{"model": "audio embedding model", "gain_aug_db": 6, "hop_length": 160, "norm": "rmsnorm", "fused_qkv": true, "inner_norm": false, "width": 192, "lr": 0.0012, "steps": 14400}
Rows from block 5 of a small audio embedding model, named by matrix and row number. Rows with one number belong to one neuron. Each number is 500 + 25 x the weight over its row's rms, rounded and kept within 0 to 999. All counts start at 0. Numbers have three digits each. After the name is the row's rms in percent of the matrix's.
After each neuron's rows are labels from the 100 clips, of 14976, where the neuron reaches its highest value: "top examples" is what is common among them. Only what is clearly more common there than usual is listed. The data: synthesised sound scenes: up to three everyday sounds over a background. In brackets: how many of the 100.
# fc1: MLP up (model.blocks.5.mlp.fc1.weight, 1152x192), inputs 0-95
# fc2: MLP down (model.blocks.5.mlp.fc2.weight, 192x1152, transposed), outputs 0-95

fc1.62 096:461488509503503494479499471521501496477487541494493480522505508543517498516518456508524501535469528478517540469518496451519477517483518499515455448508529466498513497514511508491490449506536484547498524510461513544502524505518499487524461542537476516438534515505509509533488507508490504478
fc2.62 091:458508517515480563482466455529475474479484499479499481535544524537464494507523485475521512524476502467517520502479478475532462534533470509476523559507477444521492559521522503511479490484495518495528478488466481513488529503506492450532478509491505476515536475514519478502527533486515495473
top examples: car horn (100); first sound: car horn (100)

fc1.570 101:457513541520497501487516522477512536520514501473477537501481485520488511497528454530572513484487526488511477474519515521478512476469530484517532495485476535521462462533508472461516520511488481486531502454540542495493511476494521532485513484491510516513554460497522526522501457471500509502
fc2.570 101:485480524523483472520513474460518469457511509521474531505508496510532505489473455519535499461501501509451538540554516463520521476516530483521504501491481510505449476476483544470479472452494521554472483464481486515470474466522534468530477496510503552525490499512519504471518522533511499506
top examples: howling (89); first sound: howling (87)

fc1.585 101:528523480524542503458506517542522531497532500511509532525504513485518481518497526491522478498489494524496560438506506497441487522534506446480470470476543468531495513489491479455488535474483507493522502488527497568497487521523491506510477432458535504472513514525500531499497477502497508505
fc2.585 096:511485517524541526487521501483450439495511497516548529521531485469560529508477504506487499515492508518494542556496488451469485516523494498512476509491544512441499512471477462471483482480491498486523465457540481534532456527537524504531519479475514511537488497490459538498494531498532490477
top examples: drum roll (95); first sound: drum roll (95)

fc1.587 104:483459473497483469471515537502467534501480482478508509523502469515491490535525481531559490564464495479524561483467484429458523494513521448517484505489549495512523495538484499486471500502504516499507499496509499526504481536515486497495518466489488491501504503532483492499542505480541461520
fc2.587 100:446497527504520480490519530502474466476486492511516476508525504479499510513528494500515484498492489505535521496505520471475510537501471468485457481458533508506528546486450488462519472471517533475493489479546476518529477543501516481508522491433484535524506489529488520457502484517537481498
top examples: drum roll (83); first sound: drum roll (82)

fc1.616 092:470478519531498466472536495523501495472498539530455486475480483524518533496532513529513516488485510458530521533471506491488524495537513487477465478513512491518505493512480458460507465510470549510484477473466496522507500527546478508509552521497511515487505492480487519510496451518512473485
fc2.616 090:487495484514512487500476481542488524490507495510557485468513507442485477520474500503474479469466555518534489504479503561520458523521492526511551519485500455502505531474506512477537448492518466485529496520521512479501541508482534464497427496519498478472468497515503509510498481504533510550
top examples: frog croaking (75); first sound: frog croaking (73); reverberation (60); text has "reverberant" (60)

fc1.532 102:478474546552479464519485486495485532489478507537495508540467506540529469529526500552506504509467512536484509447506483473501505537526491488515501504475466527509514474513431489436515509509461493506536489474510487538486514535489475481506486474498508525490491503515479490487492510504555499455
fc2.532 096:491516512516514492447551478498432510476496480478495528483530486483514530495457493555500562499505500528455525540492513505501513485520522511526509508464475489512523478490506500482493495459486536477524450471523479527476462514481493487536516445484486505522520497486477564493489506522503483475
top examples: siren (99); first sound: siren (98)

fc1.41 095:481470492515533515467486486497471518469498509512492543521489518534521523501493507489523474496501532484457515456519461461502448499494500477515527481538482522497482526497514515477515498499455489518506495455469474489546530477520504486504512528531507504499466551505538530494502492512506523463
fc2.41 082:521507491481486496530483492489488531495479485503449474481447480499445494560523472483564519494517478502480468464524448455544503493532439503513493437516500504525517474487486534472497506466478495519520532522455500528526504503482545462522538532477465516484491482470527501482518504497516530544
top examples: car horn (36); first sound: car horn (30); mooing (26)

fc1.129 097:487459478486553472477518526466468535507497489506472524501523471489514523545487504495529493518476483535503533460495534456481521489546490507516504472456512506525524488487464501470464520481507479522511486465530514542483472550479484513521523482472500515492485551489527486504490520469531505504
fc2.129 106:470473468492553525498493547490459477505528493474494518480542494447524508550469502454506464525517502542526532490467500480487502484517481552480488527455536482517529514450501483485439522501490474471489498504524487512471470543484479480527534503461524490526489537523512483477471510467525490524
top examples: drum roll (100); first sound: drum roll (100)

fc1.51 101:493486549518438482499501488505524458518510491458513484540465524501477494466507519514479508497475507524490483512447505498503537501465479505487502546490483482489482504529497454496507478571491489445519427491518479487501512508510470480438547491487499470534515473511480482514527479472544506483
fc2.51 100:473513497524528527517503525486500509473483483541497508497497519494512516535453489478514492480497519485501489515528485490478477537532488501535521504512496503519479498471514511479510482402514483587522483486489525522508469508487544503546469505472530522511521494519518521493506507503512495524
top examples: muffled (low-pass) (35)

fc1.348 084:513503518531503524471499468486486511507496501512476528534469489506493536489523514542510538505464523463493518455478468495511543534507478489506492517506484489518508481537528475479518518517472475499542470493528533502506531529500488495488526491506499507529496441511524518562492489455529518532
fc2.348 087:487512476492505503508509475468480495477483474568480488502505515475516512508472495503510503467521507485487491525526495485495482495529499496530529490517520480490493513471457523469518470431501491600530476459486475514505478492498556480570490524494507528495498496511538524494528525509501493530
top examples: coughing (38); first sound: coughing (34)

fc1.98 097:500509522507478455496524424481509523506525471485491491514499508456499510464491498534525539530515482493458507482475511488528506515476539530538458485491518486469529452531502495459495464497491505494509528462510487494510499538525483487533491515522517508481464489481504517485483503526503520469
fc2.98 089:495544495497507542515495485503486468457522479535526492497505475506528513489487466465477494516486512515501525550491480497512484502498504511496526535538525505484477485469536531498488437420508480549472472453469496476509491488539507444534486493518546494524494498540489478532492524520496484506
top examples: creak (93); first sound: creak (91)

fc1.9 096:491464502485518485502511500451512482505463532543448541468472528552485494526484486536525488474505556530512499478496507482507491490508529508524533482500496502492489476496492503489542473500473484516547519498461503516450538520494516505513476498527475548501468485525512515472520526464512476507
fc2.9 084:470532472522531500459523467510514548495488467494472466492541536498525537493473475518517521523510488468491494500442463473526455499532514498505510522510501482487522501530537490509479471463506495516522500502491518484517485557482526490523476499520515482517525527482469536518508515529512502492
top examples: siren (71); first sound: siren (70)

fc1.578 108:523526491484492506483477536517544542480466504526507493528476492479512494504518464501545520517483510523524509485504499462444511523520522533541489450464550508500523492516500463524482531476499490507508549512488519541546484544471554490494527484500525498515496495488458531482476517495543479503
fc2.578 108:536510510515467520503532514517545495512465483533521520551500500485567485483483476494493491518464519482463499525500501520463494535544475505460463478524511532479473505511520489517514469455477516488497495486427485546494492497530535493453531491508562485524486491457474477541483516500556495516
top examples: coughing (48); first sound: coughing (47); speech (35); first sound: speech (32)

fc1.217 109:545502499494485461494502474455492551495448476515507543523467496520504506508528505473535557518493482484470517433483508494537519475503511497571523517531514477499484484508513506482528500517498462508532503502527469531508477455492486521515504464513481482497477521509491478477499487507486477497
fc2.217 122:514497516496503477490520457486434493486482462500495503523479482496478519486519518515490536499484489509468533496502517468524537520499497497539497506502487495528515473458475505502543480443501507525510454446536462496503472505483501493550529449503449531470500513532458495503492524526478511477
top examples: siren (100); first sound: siren (99); reverberation (67); text has "room" (67)

fc1.142 106:455510469488513490508501476518523485477490534490470497533514528575516499512552495488537486499495539488457544453521473472511469480526471470498497478496504487516521541522510476519507506488462469496515569490470465511473497509507483466518467505520503505491514539496491513514513540504483515493
fc2.142 112:429504494521494530483491467530467484510462536507471489521528495531504494526548470488540495499487546481510522470521481466471465520505489466517505488507536507520492537486495497522474518523492516533495533466498494516511518483504501483497492519542537568508542488518517498516520537494510471470
top examples: car horn (100); first sound: car horn (100)

fc1.34 093:509494486514465475450544513473530515487466491492489519496486536522487529467512501574520514482542523452478489511515527472488513490495525512534473460475535511481532487495485469503490497457463466491531517472494483549503464536502540492493492523496495543495470483509499552486531506530527546517
fc2.34 086:458549483454515529498521481483462513499431450505532502468537482534502541480501516511481526503471508455475515525495529489506530520532514501501502547537501518493506479497468519524490512479530513509529489473520502497478485494508508479525475512511488494511513488507479517480489507527500500504
top examples: speech (40); first sound: speech (39); zipper (25)

fc1.154 095:477495505482494480525497500491529510493457494492476492488475522562500530556472494460541491469550477510490478478518416454476522516494462485515472479487491488513507504453494503496507481490481460511468544505508495527507465509454466509493535515504481520486536539498513516512517503492482528470
fc2.154 086:480502524502542516504492429516519480515473541481480492526497512504487497557473493466509485495469485493499496517531475500530474509526478521505470481496479501480532523474547485498487486454519473503500492517478468556487497553536514480479495477499514494526553494510491509524495511517486521487
top examples: car horn (65); first sound: car horn (64); door slam (38); first sound: door slam (34)

fc1.441 106:465468509473558536497528510500492500516483529480492514488557532494488502522466507529495562533503510497512506498510470474482513486499535532506510533457526491556518495506554482485474498513480450478520505529495469538501529535437500533495512514552486514490454489516495508561485519492498546486
fc2.441 115:478500477469515540531452482475490476525465493495486492507510549477496481532503490512482509487475483491520444494485487517499516494526512569478524539510506481539490496495503506496508466473478464499527504534500470525490507487443542520476461508483508474502477463503469467489466544482514538524
top examples: speech (73); first sound: speech (70)

fc1.96 091:514474557519447526470500480506483471538507490454527507537511515494469490471494532493484484508472519532511508486459490508481480494446524484470497526479514467492504500500522432498516485552503527453486483497506476473530545529496465531463529507516498501527560479544466498527530518484498474479
fc2.96 097:477488499513510520488500505464479488469483494532488515516508525524520519517479517500515494472507519498483481517521488482488482537531495496526527514511497498504490511454492509497513475414510481592527470471485489510511472522538551504532490488493505516507507493525512527491515515515488497512
top examples: muffled (low-pass) (41); coughing (25)

fc1.482 093:531491498535504469517541482447515490500518505483471504527494512544513480536502499513549509468516527445507469482490493501549464505532472506511466476457484490542498504496522515529548491489477474503521481508500493487513507546483522487506539514515492537459513535514510466509486515457499547538
fc2.482 089:478495555521499527531522514484476478473515510525509488492517526475496489495470461490492503492517522513509494517514473501494447518509444514499492518549517492499481485487480495481497415442507480495478470453497491478518464535506486483565524498478508509497515497542446512493526509514543485483
top examples: fly buzzing (33); first sound: fly buzzing (25)

fc1.183 119:515532476494515494475483504503539494492464453515512500521484474499529486479502475493507536525505509470544507500515506465470512532517522525499510463502520518517542486532539496530485534452443509530480543544461512558510500492485527492529506466508548497499453503484460468467484464509501465522
fc2.183 143:538497491534473468500519501505545486478475485500523526550487487462547477474537455510522514518469508491456528538487525477501529518486506491491500474503505550477459506540536509528510509490480536497473517465466507516499505495517509477469531484495552478533473530491466469498513508481551479505
top examples: coughing (98); first sound: coughing (97)

fc1.259 096:493462507517499510476490572518539539490509497484508511454500488511500487531494499526478527482488535473490544430506500481483516529496525521495516521465495510523482512536535475504500508472463476537522503505482495540507554460497500532479477486528504473500470468533510509533507474479493506504
fc2.259 091:524483514532517498477485486457479467498491543513529506484473535522511511493550554539482495485479553460509496538458512500475505509491513505485522523505522496491503532512508508524518474455453491502510448474503518526454517493509522521514500491495513484495491486545485538507498480477490530532
top examples: speech (97); first sound: speech (97)

fc1.26 085:498484536524505458479541478518478477497509464478522464528458502516503479469503510532503481511516486493518528518481539446511523523468524515539504518493454494468504496522509450468502456512487478479517486515510513456500528543519486541484520501494445473498480519522507522486503471508530501479
fc2.26 084:467507521494511494504487503461502492492501483552504511521500536510506522512474494462497487503529518524475468503513457515507460539533471500528508523504482471511472492470521508512503479442530495600520487456494521498528477504515538498544490512488525539490515483553539499506490524481490496536
top examples: frog croaking (87); first sound: frog croaking (84)

fc1.521 090:523527474531464491482491511506528492488528504497506501495509487511464475538529488467520504486497476454468482474505528495521486463503462491500487533534475494503496544498562563514512514472504505524471510530447504549510498474498509495542471496514556490468492499486527475483483527515514507508
fc2.521 083:546508541524508472478532510493505512455430500502513500477519471534532491474482503479521499477474489476478482469541507522517492486549466495514481478517466519500520519500456501477538533507488473483494531482498487539486477490513492508477522483495461450492517517470510508481511476526487503478
top examples: fly buzzing (65); first sound: fly buzzing (64)

fc1.628 111:498475542522464511507504493505485474512542510455497498541492501472463493448517514511486503506466527517497505510451503525495558486476491508483517521529506506459484501541505461478519476560474510439507468494510493475506497486527478492447547476501498488545519464508459520507554490474500498488
fc2.628 102:471489500508520528520500520459489492476467486552499504520493506524526516539484493488503508482510517501506478524530506475480483538534492504528530507514494505506468504478499514480510475414507488618516469472481491518523479501508523501560494500482514519510507492544524520498512518501515487518
top examples: muffled (low-pass) (34)

fc1.437 095:474465509506560527503472504502514495487509563520491521457496548521537455513492494526496508465498523531506503484512513493506483507571504513474490516519504462494517485522480469477486486482516499502541475514487485555482491551521530521516465490483520496472502506493501487538461541451554538497
fc2.437 087:477472481527530495524484529514494478483507473511474492507492518452512526520480488491498465491514479512516508530488472452486512502531508529527511485510501483509483488462483485476511455430490464512499481484460444525527476507490542532537539493476487508529486525510490522486483515453501505504
top examples: coin spinning (33); car horn (30); first sound: coin spinning (30)

fc1.340 100:520463504498460478516483546490553485489522520494502547485503501526446475486528477484545500476498508507510492482480498528539481482530462454524477497538499464511524516525507548518474525531496489453504501514492512528492489482512517428498439517507462494468510510471535515457513519477495495517
fc2.340 101:470494500449531518500512504540486502456513479491502508491511482484500492549495468473510487492467481513525522479489490472465479499545468540460535533506490500511518486519496495485488481458511516505501488541464506471506508522506470449497457490467504465513519508523511482516502457473534505488
top examples: phone ringing (37); first sound: phone ringing (37); siren (31); first sound: siren (27)

fc1.349 109:494498553540469501509493511507505470525535500474551500542466513504459481482488533511496506535498515531510512520471500553480521532466498512480506545495461487479499488522532467512499480562516524471501420502498497443503511526524464499456540507503489502541520485516468498533536522495527480496
fc2.349 102:480481501526511509502510486475470506471482493543495501493488521505502515530473502487518501492511533501499503518523488484493469549524484510536530497507503476514512482479503493481514487398490474596514486477495502508505460534516540493555500486476519506481506507538487526498505530508506485496
top examples: muffled (low-pass) (35)

fc1.650 111:444463476487554536513501509514463487493460479497446519534514532478479492523491481506502533487493472495505470467531473467475503491507502532490514521483509509540485502493527498461497476520486470514531510504477468555515553514476535516516497510538496523486460490501534481511499521472509549525
fc2.650 127:480476498479524542512504504482464480505476489502480515530515522470512504542503474516512483492472493514473483503516515514476512477501517554508521548491491533535445510529488507461513479505452473486514493499497458551525480467493540519478472498491511514537514456506496500460448504498528518535
top examples: coin spinning (100); first sound: coin spinning (100)

fc1.90 082:509466511490475504466536443517468499474519460511495460496490517472500511479504463519482486516497534504518509460485484489471470543449457529509497478545562475489508530513519516499537454484472495507486492509542505502521545507470456492488518494546526530475499479514520526555507473478546477482
fc2.90 085:483513477485526516515475522474478509487490492551508472521507517506510498529463500488502509473491509498501497512512502489516475555551482490521534505521483468527486510467517500505497483436521479596541456468490501510516478519518554495543452491484499502498511479527517524510493540494494493545
top examples: coughing (36); first sound: coughing (35); thin (high-pass) (30)

fc1.233 113:505471531513475470552513489507525522476505496515471480501456531534503459519485501520510484515525530473491507446493493493527451474503497532509457510477465523489514522492454488470533457457491504483477508506457487498524502516492520482477535475510491452493481526483468504501491490559537593493
fc2.233 117:497514565514512502515507492511512529516511537526498484495487512492501497559433460500507467537508496520462508470477457502507456508508442508523465512492477528478522510483513512456485433450495496492462495502491487546525478538523513505489528454517531493527507490470492506499478465535537504503
top examples: frog croaking (43); first sound: frog croaking (40); whoosh (36); first sound: whoosh (34)

fc1.80 101:483452469512515473488527543471501534447502486488501520524493491513505536545492511496501500511516492527538547474500507430461504518515515464520475502478540497506505520510471508485468478511523504536520495468510474539509463515532477510498507518467510528487514522482532516478488485494513534521
fc2.80 109:494455509499533482495492555474467460486501506449494500514542529495501511528505515434500481498515491512517529501504497472496518493523466477500486518471526473493508522494481483493503544514502508468497474479522468511493467520521485521513545497425465503527495526541552495465497517458516443511
top examples: drum roll (100); first sound: drum roll (100)

fc1.641 100:452493478483532504464516468505498526486456482499500494547514493568525525532536466501535503480488509492517524483514507476513517499495527497522505483485525526527493526514515452508499533507444453517538562515446488529509510515529483477513472510523506506491543506513524501534491530518498490467
fc2.641 105:491479500503504546506498440508457488442467516518464468494541472495547482530521468482531505488477510501504525494483445497523447477511503469491546486523512515492472523479501516500482489491489523522498505477488489481529551471501480472497463510523506551515544510469505477561495524526557503488
top examples: car horn (100); first sound: car horn (98)

fc1.372 105:501514482511485476485505506499517526507510465519535496493517523459514497490503528522526521496487466493465484478516523510477500511512470510504476496503500494495521532519493547484467505486488452509546579563515494539516506467456522494498472511478494475500483521477551509459502478503468519513
fc2.372 115:499506484510491486471513538520503517482528473508524494543529537488533487496497489490504469463488459495451496473503490520479477541533482459496495527537464509479466541540523494501472497497512506529521525531506502511545514481479486527466449465475530464510475533450513465511548464486506489471
top examples: phone ringing (100); first sound: phone ringing (100)

fc1.484 099:513519513486487493496534506509522513529460470507509498537519524529500538489472527510533515501493485491475503483563509464474503534542484479536478496468489529506459497515483498424481514511524495512566484484515483561471509502481523465482520525501494555469473517503523521509522460485516518488
fc2.484 098:520515522515563482474536516498483478504458483517493502496502485482528534487503511504504523498493472504466527519495482511480531492501515501554459506469525493498536512456530498510494501442487476493511499499518474553514468541515527544531522468498488519524521515520510549496478507520472502521
top examples: drum roll (40); first sound: drum roll (36)

fc1.550 097:518488528462469522513492505506491457521486519487527462496482485505479483475508507521467475517472517519474493519473456511500500495438499515485534532544507487478482512544518477509544461548487491463469483528503465465528514480490437524496521490536520485524514495522464521504530501475503446458
fc2.550 099:482503468497512524491509510496508510501489481542490498512500505503519537524489502476485502479493505503485498531521495493487472544511489503521527499520512509497501504478520500492515479430491497601515456471471511500524470503524541482526480500496532531509516490514525517506482495507485494533
top examples: speech (63); first sound: speech (59)

fc1.649 095:479492479504503473499542521495522540514498510518506469494525517548497533540466503546525529526527486465524477493524487481470500512501514514508545465491488521544482469503459492476479498521479477525515514485496500526484463528474509483521506527533516510496496553477488520440520520544467528543
fc2.649 082:498529493474537507493528469490484542529480498516506538495475488483496518497478526512519481476508499484530447499474469562484501480520502481529521517490506521529512487474514483493481527530503460474508524509524500548471498529487516474461458556562505518503532470498513492501498500555519531543
top examples: whistle (100); first sound: whistle (100)

fc1.758 093:478493472495511508465496507498475499491466503494470548468489532463501515494460500523474443482516498474533485516479491472464474483501538533534502527516520516474508506442532500504520522486488442521514538521502500529538516480460534546524477549559529523498472470508521536498474477481528533508
fc2.758 080:442546504494531571530489457490516492519496486516522482474538513520514546526459476522485509527508478515515472537516508489480506526524505554503520518483505525520505466481499511449457449441481501563512472448508515534478502538491496476512513491517528480514506506530486495493515509496498504504
top examples: speech (66); first sound: speech (66)

fc1.145 101:443538480481477507490501447499538511506495484512467475537483493553478492531548486495550497522517474476522480478540471488539493478506517470558495483505532473500521532493511492485516495509487438537500528463493481506519509457524507458507481550506503527470532493508520505509481526564464520472
fc2.145 110:485470472478514541478497461471440493462440506483468486494535480554520513502552496474523480453481522486524508501463495492535493478520502511504559512548517493492458507464495533545502498505504473558511504461482485486483495477493493466514483535521504504506525514514516486513526532490516505505
top examples: car horn (98); first sound: car horn (98)

fc1.761 102:507507501486528498493513514511506483446507495516485528513488547493507487491509517496482531494501528480512516467515494462476538528522490524481488492482518459515542497546526469520495500468467497509495528511482489506509547497478497534510532489490524493487441499545482472510497476491516550503
fc2.761 100:510474486536481489513507503467506483525457485477521534517515536492559516497508490539507515513485492523484467559456506497477525530511495555523506519507484518464461483489551475519478481490459484504526509460475497516498476506472537517453520515530541481549480515494453494486484535478529531520
top examples: coughing (65); first sound: coughing (62); whistle (30); first sound: whistle (30)

fc1.336 111:490480525545461484514502508534491475523512494482521480537489527475486479454515518527472490502457511525514505508443489524508519514486506489486501529519485508482510513554528449498506474532482492436510462508501481476495486532492456481448531495519467460557522504525465492505558502460512465482
fc2.336 101:464512502510524514502495510490501487484490482567507497508511497504535511529458488481517483474510519499499496517529480496481476545543479502517516498508513488505496507449511508486504474404503480594519488488486504512512454516522544482542485481474525509517506495532518517503502523509501479522
top examples: frog croaking (41); first sound: frog croaking (37)

fc1.683 100:496495522540489471490497478523511498483516506543481525492514474534530504497486471562503559491493537509468517469520500476513523514503521435517482505499502551496499503525473469455519479478504516490540499490503493540471508511462480499511494465512461537450505491494472531514512516516560491466
fc2.683 100:516515526532494467469521504461471538488486494531500531494508483484532527502455498550501567497539564510459486518492486497511514529513497510533505502495486500505510450477486505482515490446490531517532477478527498522512498480464509484517533470525473526513481508478496539495489533470511504478
top examples: siren (99); first sound: siren (98)

fc1.187 110:500489519523490486466492478517490506513484496562510532510501472529492491518496471568512544512502517500477507473537502494516546509505515495540529492483511548526483476512473507435530509484474514519503514503496472511511487485486458488511526479531456544487500531490490493450430524525585503495
fc2.187 113:494490525498501487471540480460432522497483482514506506512525482490507541491491505539496557517526539540459517495509501465509534502518507521535519523485501504530499455504469509487519515490472531529549472464531471530504456482475494504527546455513467529479493532492469518492477568511509485497
top examples: siren (100); first sound: siren (99)

fc1.387 093:532507525470484501541486483508567514461502501550499509520521533551458491486468526490508507551513480438465479458497505459456500517514511505551515529493477499516499505519485516503526496474528531523491507511459466519514512519472516505516504466535518473455506527456482495511518515533513516475
fc2.387 089:484529539493520513563517493448532484524465489502495515547504495539498520509474495481527490543544490481482479513479503492508508535497504495490482547470496499488481496505517496495525487459535474523477517494456468536486510515495522501449516526514493510524547493503534478535539526552473519516
top examples: fly buzzing (100); first sound: fly buzzing (100)

fc1.197 109:495492510462511481469521534525528497503495510529498490495542515514485508509473526477507497499514494531514504504519504478471483539565454457479481497462501471539524487488525483474485516517509513468546476481516470586466520524484479498530525482445482510469482516496515524539521495513533508505
fc2.197 108:520447473500560512520496533480448479476462501503478507517523499468501512513470521501488513512478486521481520530492438473488513526531491537534494489513507463470524504470491493507512462451499456514529481541486472544497495559514531533537502479478520490517485529509463530524521521475532515511
top examples: frog croaking (53); first sound: frog croaking (53)

fc1.607 111:517540516479521497488508511497522483475488488554516514514486482472503490498500483505501527499484514473536522478526510421460543509522510503492503464478538533534537510524512493531479536464450503520485571501478520552536507498463519462512521473545526512497457516491486481493467490520529497514
fc2.607 123:532509491523488468475533515506531479487486453529527528526507501483572491488536467524489500497495518493438510552475530500459518550510499496480491485495497543485463515534524501539523501477469529510504523473472484535513506481502522488477527484483560508519492516495481471498495504456527499525
top examples: coughing (97); first sound: coughing (94)

fc1.95 091:527474467513501480492512500466508498489511511522505521495508486547511482482492501509509509517471528498463547503512524452470516542507538494501491487497521538490475468497475527455468525491499492552518499458508493545447510507506541481516487533554522496470436539486503488468518492507517512476
fc2.95 069:502513496521507530479522479457488522498478420479546505495476517506524569527480522500464509539504501503508528510487503534517462513527513502549520522487529489474525528507504485482528492467502481502547469474521515541526499507503515506541485459491510440499503512525516496521457521512482505477
top examples: fly buzzing (33); explosion (28); first sound: fly buzzing (26)

fc1.707 095:467469492524492476477474475477497507461506488472489547510478547502461517506495552495484462502512509509487493495467500491483509519474486534540505509497526467485457540492510487504513514472472475547549509509507481508556525446488479534490514491501535481474493489523548523506477490481480561513
fc2.707 079:488490522527506531537486452475482483512525535458506499495500495520514563566480491521473508536507496526508507517471502498461473514445524522526505542486478535494474494484522461475464436493509495528470476473530522451532514543486489528484454467498540484515513484539466515499516509542489538470
top examples: speech (99); first sound: speech (99)

fc1.609 104:473494506510511506522505521471502499512533507467482555503455499506541492554509469479572476498487522494495549479498530476492484487496508479513507523474494518543463500474527479516494532480481518522481476482516493510478496525507515551516502513459550514504479497494534502477494486486534490543
fc2.609 112:467472480519504454495548516478501468480527520460491508494495463495531513507498475486539460468466529530517550530488536484507508474482523458493507487478514519490477456470510516492465484471495508511454494463501521467468480513526513517501505519476536513510489540515530476455504478507511462510
top examples: howling (99); first sound: howling (99)

fc1.195 088:472457509470493497523514467526467493498496508515478499504523513468478489517470509503519527488515527497485505493483471483463496502518517508513494504495454513517465508485520469501497500509502476490538471466481489536495514521493472543485548510571476497444440547511501534519515499463503574494
fc2.195 083:495503547508522544510486493498534495531491479537506523545480514504541501516491478473482472502499502519493464505506508507492497542532472525496528551486511515505475506497515521479525446398502473557497478489478482551520496514513529511486494463478522469527512482524492474507505510508505486525
top examples: speech (45); first sound: speech (39); beeping (32); first sound: beeping (26)

fc1.239 111:492491508501538516507516539509506513461492493507501558522487524544502506490510485496518463527530543536481508498489518512491481504480522504500517515508515473484533511517540494522523497516482502515494502545457511528490514503515495510536471474501541498512527482548489477487471509496485472512
fc2.239 128:483501531493521527491537531534480524477477451499499524482533471517489503481436480484512496527490519502500524477465489531480487476506554481485509544470520478513524516499513483516519492516498493473478541551483467489488504511519506516526476468514497476503553475521505521507460501548501450512
top examples: siren (53); first sound: siren (51); meowing (25)

fc1.748 104:498509484533487506448481489512540505464459485515518513492508484510527533492503490510483480517501497460470497520520533485442541519500547539514502497463516533481515522515526491521492549501464521522504554506489469544479531454480503478491506531518567523471458500472483511464463492547485512501
fc2.748 110:528544483534513495462537513482508481495482450498523552488504482498561502437484518507490495435502534457471498569473531505475534517536538476466489495504479523510450497505509504530516541500477538517515502457463470521488499460549547514496542502517529494519496506460514520492488504507513492497
top examples: coughing (89); first sound: coughing (88)

fc1.161 102:521493487496507504473512526482462537482524513518496492484519490484575471475485507536497492525522509474485531475490519505471494505539532487485485494478484473513485493478473517498458547505522530505490452487496489553462465526505484535502494477460532540490518533462524475502492500468535522492
fc2.161 100:504481459516549490480529493483449470497488476497502518491495496462545525529477525479519496477458512517491532510481484491464503508569469521556455475500505489505496483464475507483475518464485471518534460450545483522500466534508562501556537504493491514497504496496488503506488484477509507500
top examples: drum roll (100); first sound: drum roll (100)

fc1.383 112:487492538484491461498541502489521519467514482509479459485482507504518502515494502500538510485495471482493468470514475495539459441511500513489444465491488507455531482484469481487560473474469512468508502460476497504501471525531527483476534543532485497511478481446499497514450483508562561486
fc2.383 125:501503529533490536532494483474526514485533516510525485488489522482539499524461458470483491527513522517494492502461480512524451491507474520498521534545511510448480490498528517461478426462490498550474481471465543484550475496544476468505505499527545462532480503496479474514478506510534513487
top examples: creak (65); first sound: creak (63); frog croaking (27); first sound: frog croaking (27)

fc1.309 118:504481528537471536483509486510473456506527529457504477544476494460486485454505499527469514514466521522509484532468513524494505525470500533463507528513497483471498498538486446533506500578489508443495476507483480458506499511518462497459543498503487482526511469515465504540541488460500483480
fc2.309 106:481514481514517529513477504476498493476494490571488497497505509499524523525480502477498490481533528503493492535528481477490476536528492513529539502520498493506482487464507511493514474406492489610515473482473507499525480506511522500563491499484535520520489509538504509495511524506487500521
top examples: muffled (low-pass) (31)

fc1.426 101:456540492525463449482532482514548505554503513481492528501488509484454505519513517530519480549499522485479508485488516499438503530522466519533465481461505528506525488526445480500510506520486527520477493464508514526519444484524540503507507492542510538486479487497487498451453510493508525469
fc2.426 100:471518532534498529478483483510486481500467503526520524494485539530517523484516526475469470463505544465510520518508509500465505545538490496505485533488512533464489569486492517504512476452519511566506481468499461524507491518551529488496523490534496487502521477535490511490511500545499507473
top examples: creak (79); first sound: creak (78)

fc1.723 089:478493498498525506508525454506501550484489511475483479554552509526555475507531456474526491543455474481486531476513498481523475463504498494508512456537511548519490522570516486473527470482513435513483503474485487533511518471523514500524444499507548518490508511486511488500481490506495493507
fc2.723 083:473510509507509547505514460522470489490441517541472477512528526488529532518490491477505527544504479489458531498527466498507448504496489528526447509522524516443491511484512545497487489496508489472491520478484476531557512501510523510499510496527491509532486463499499500518518468538494504477
top examples: car horn (98); first sound: car horn (96)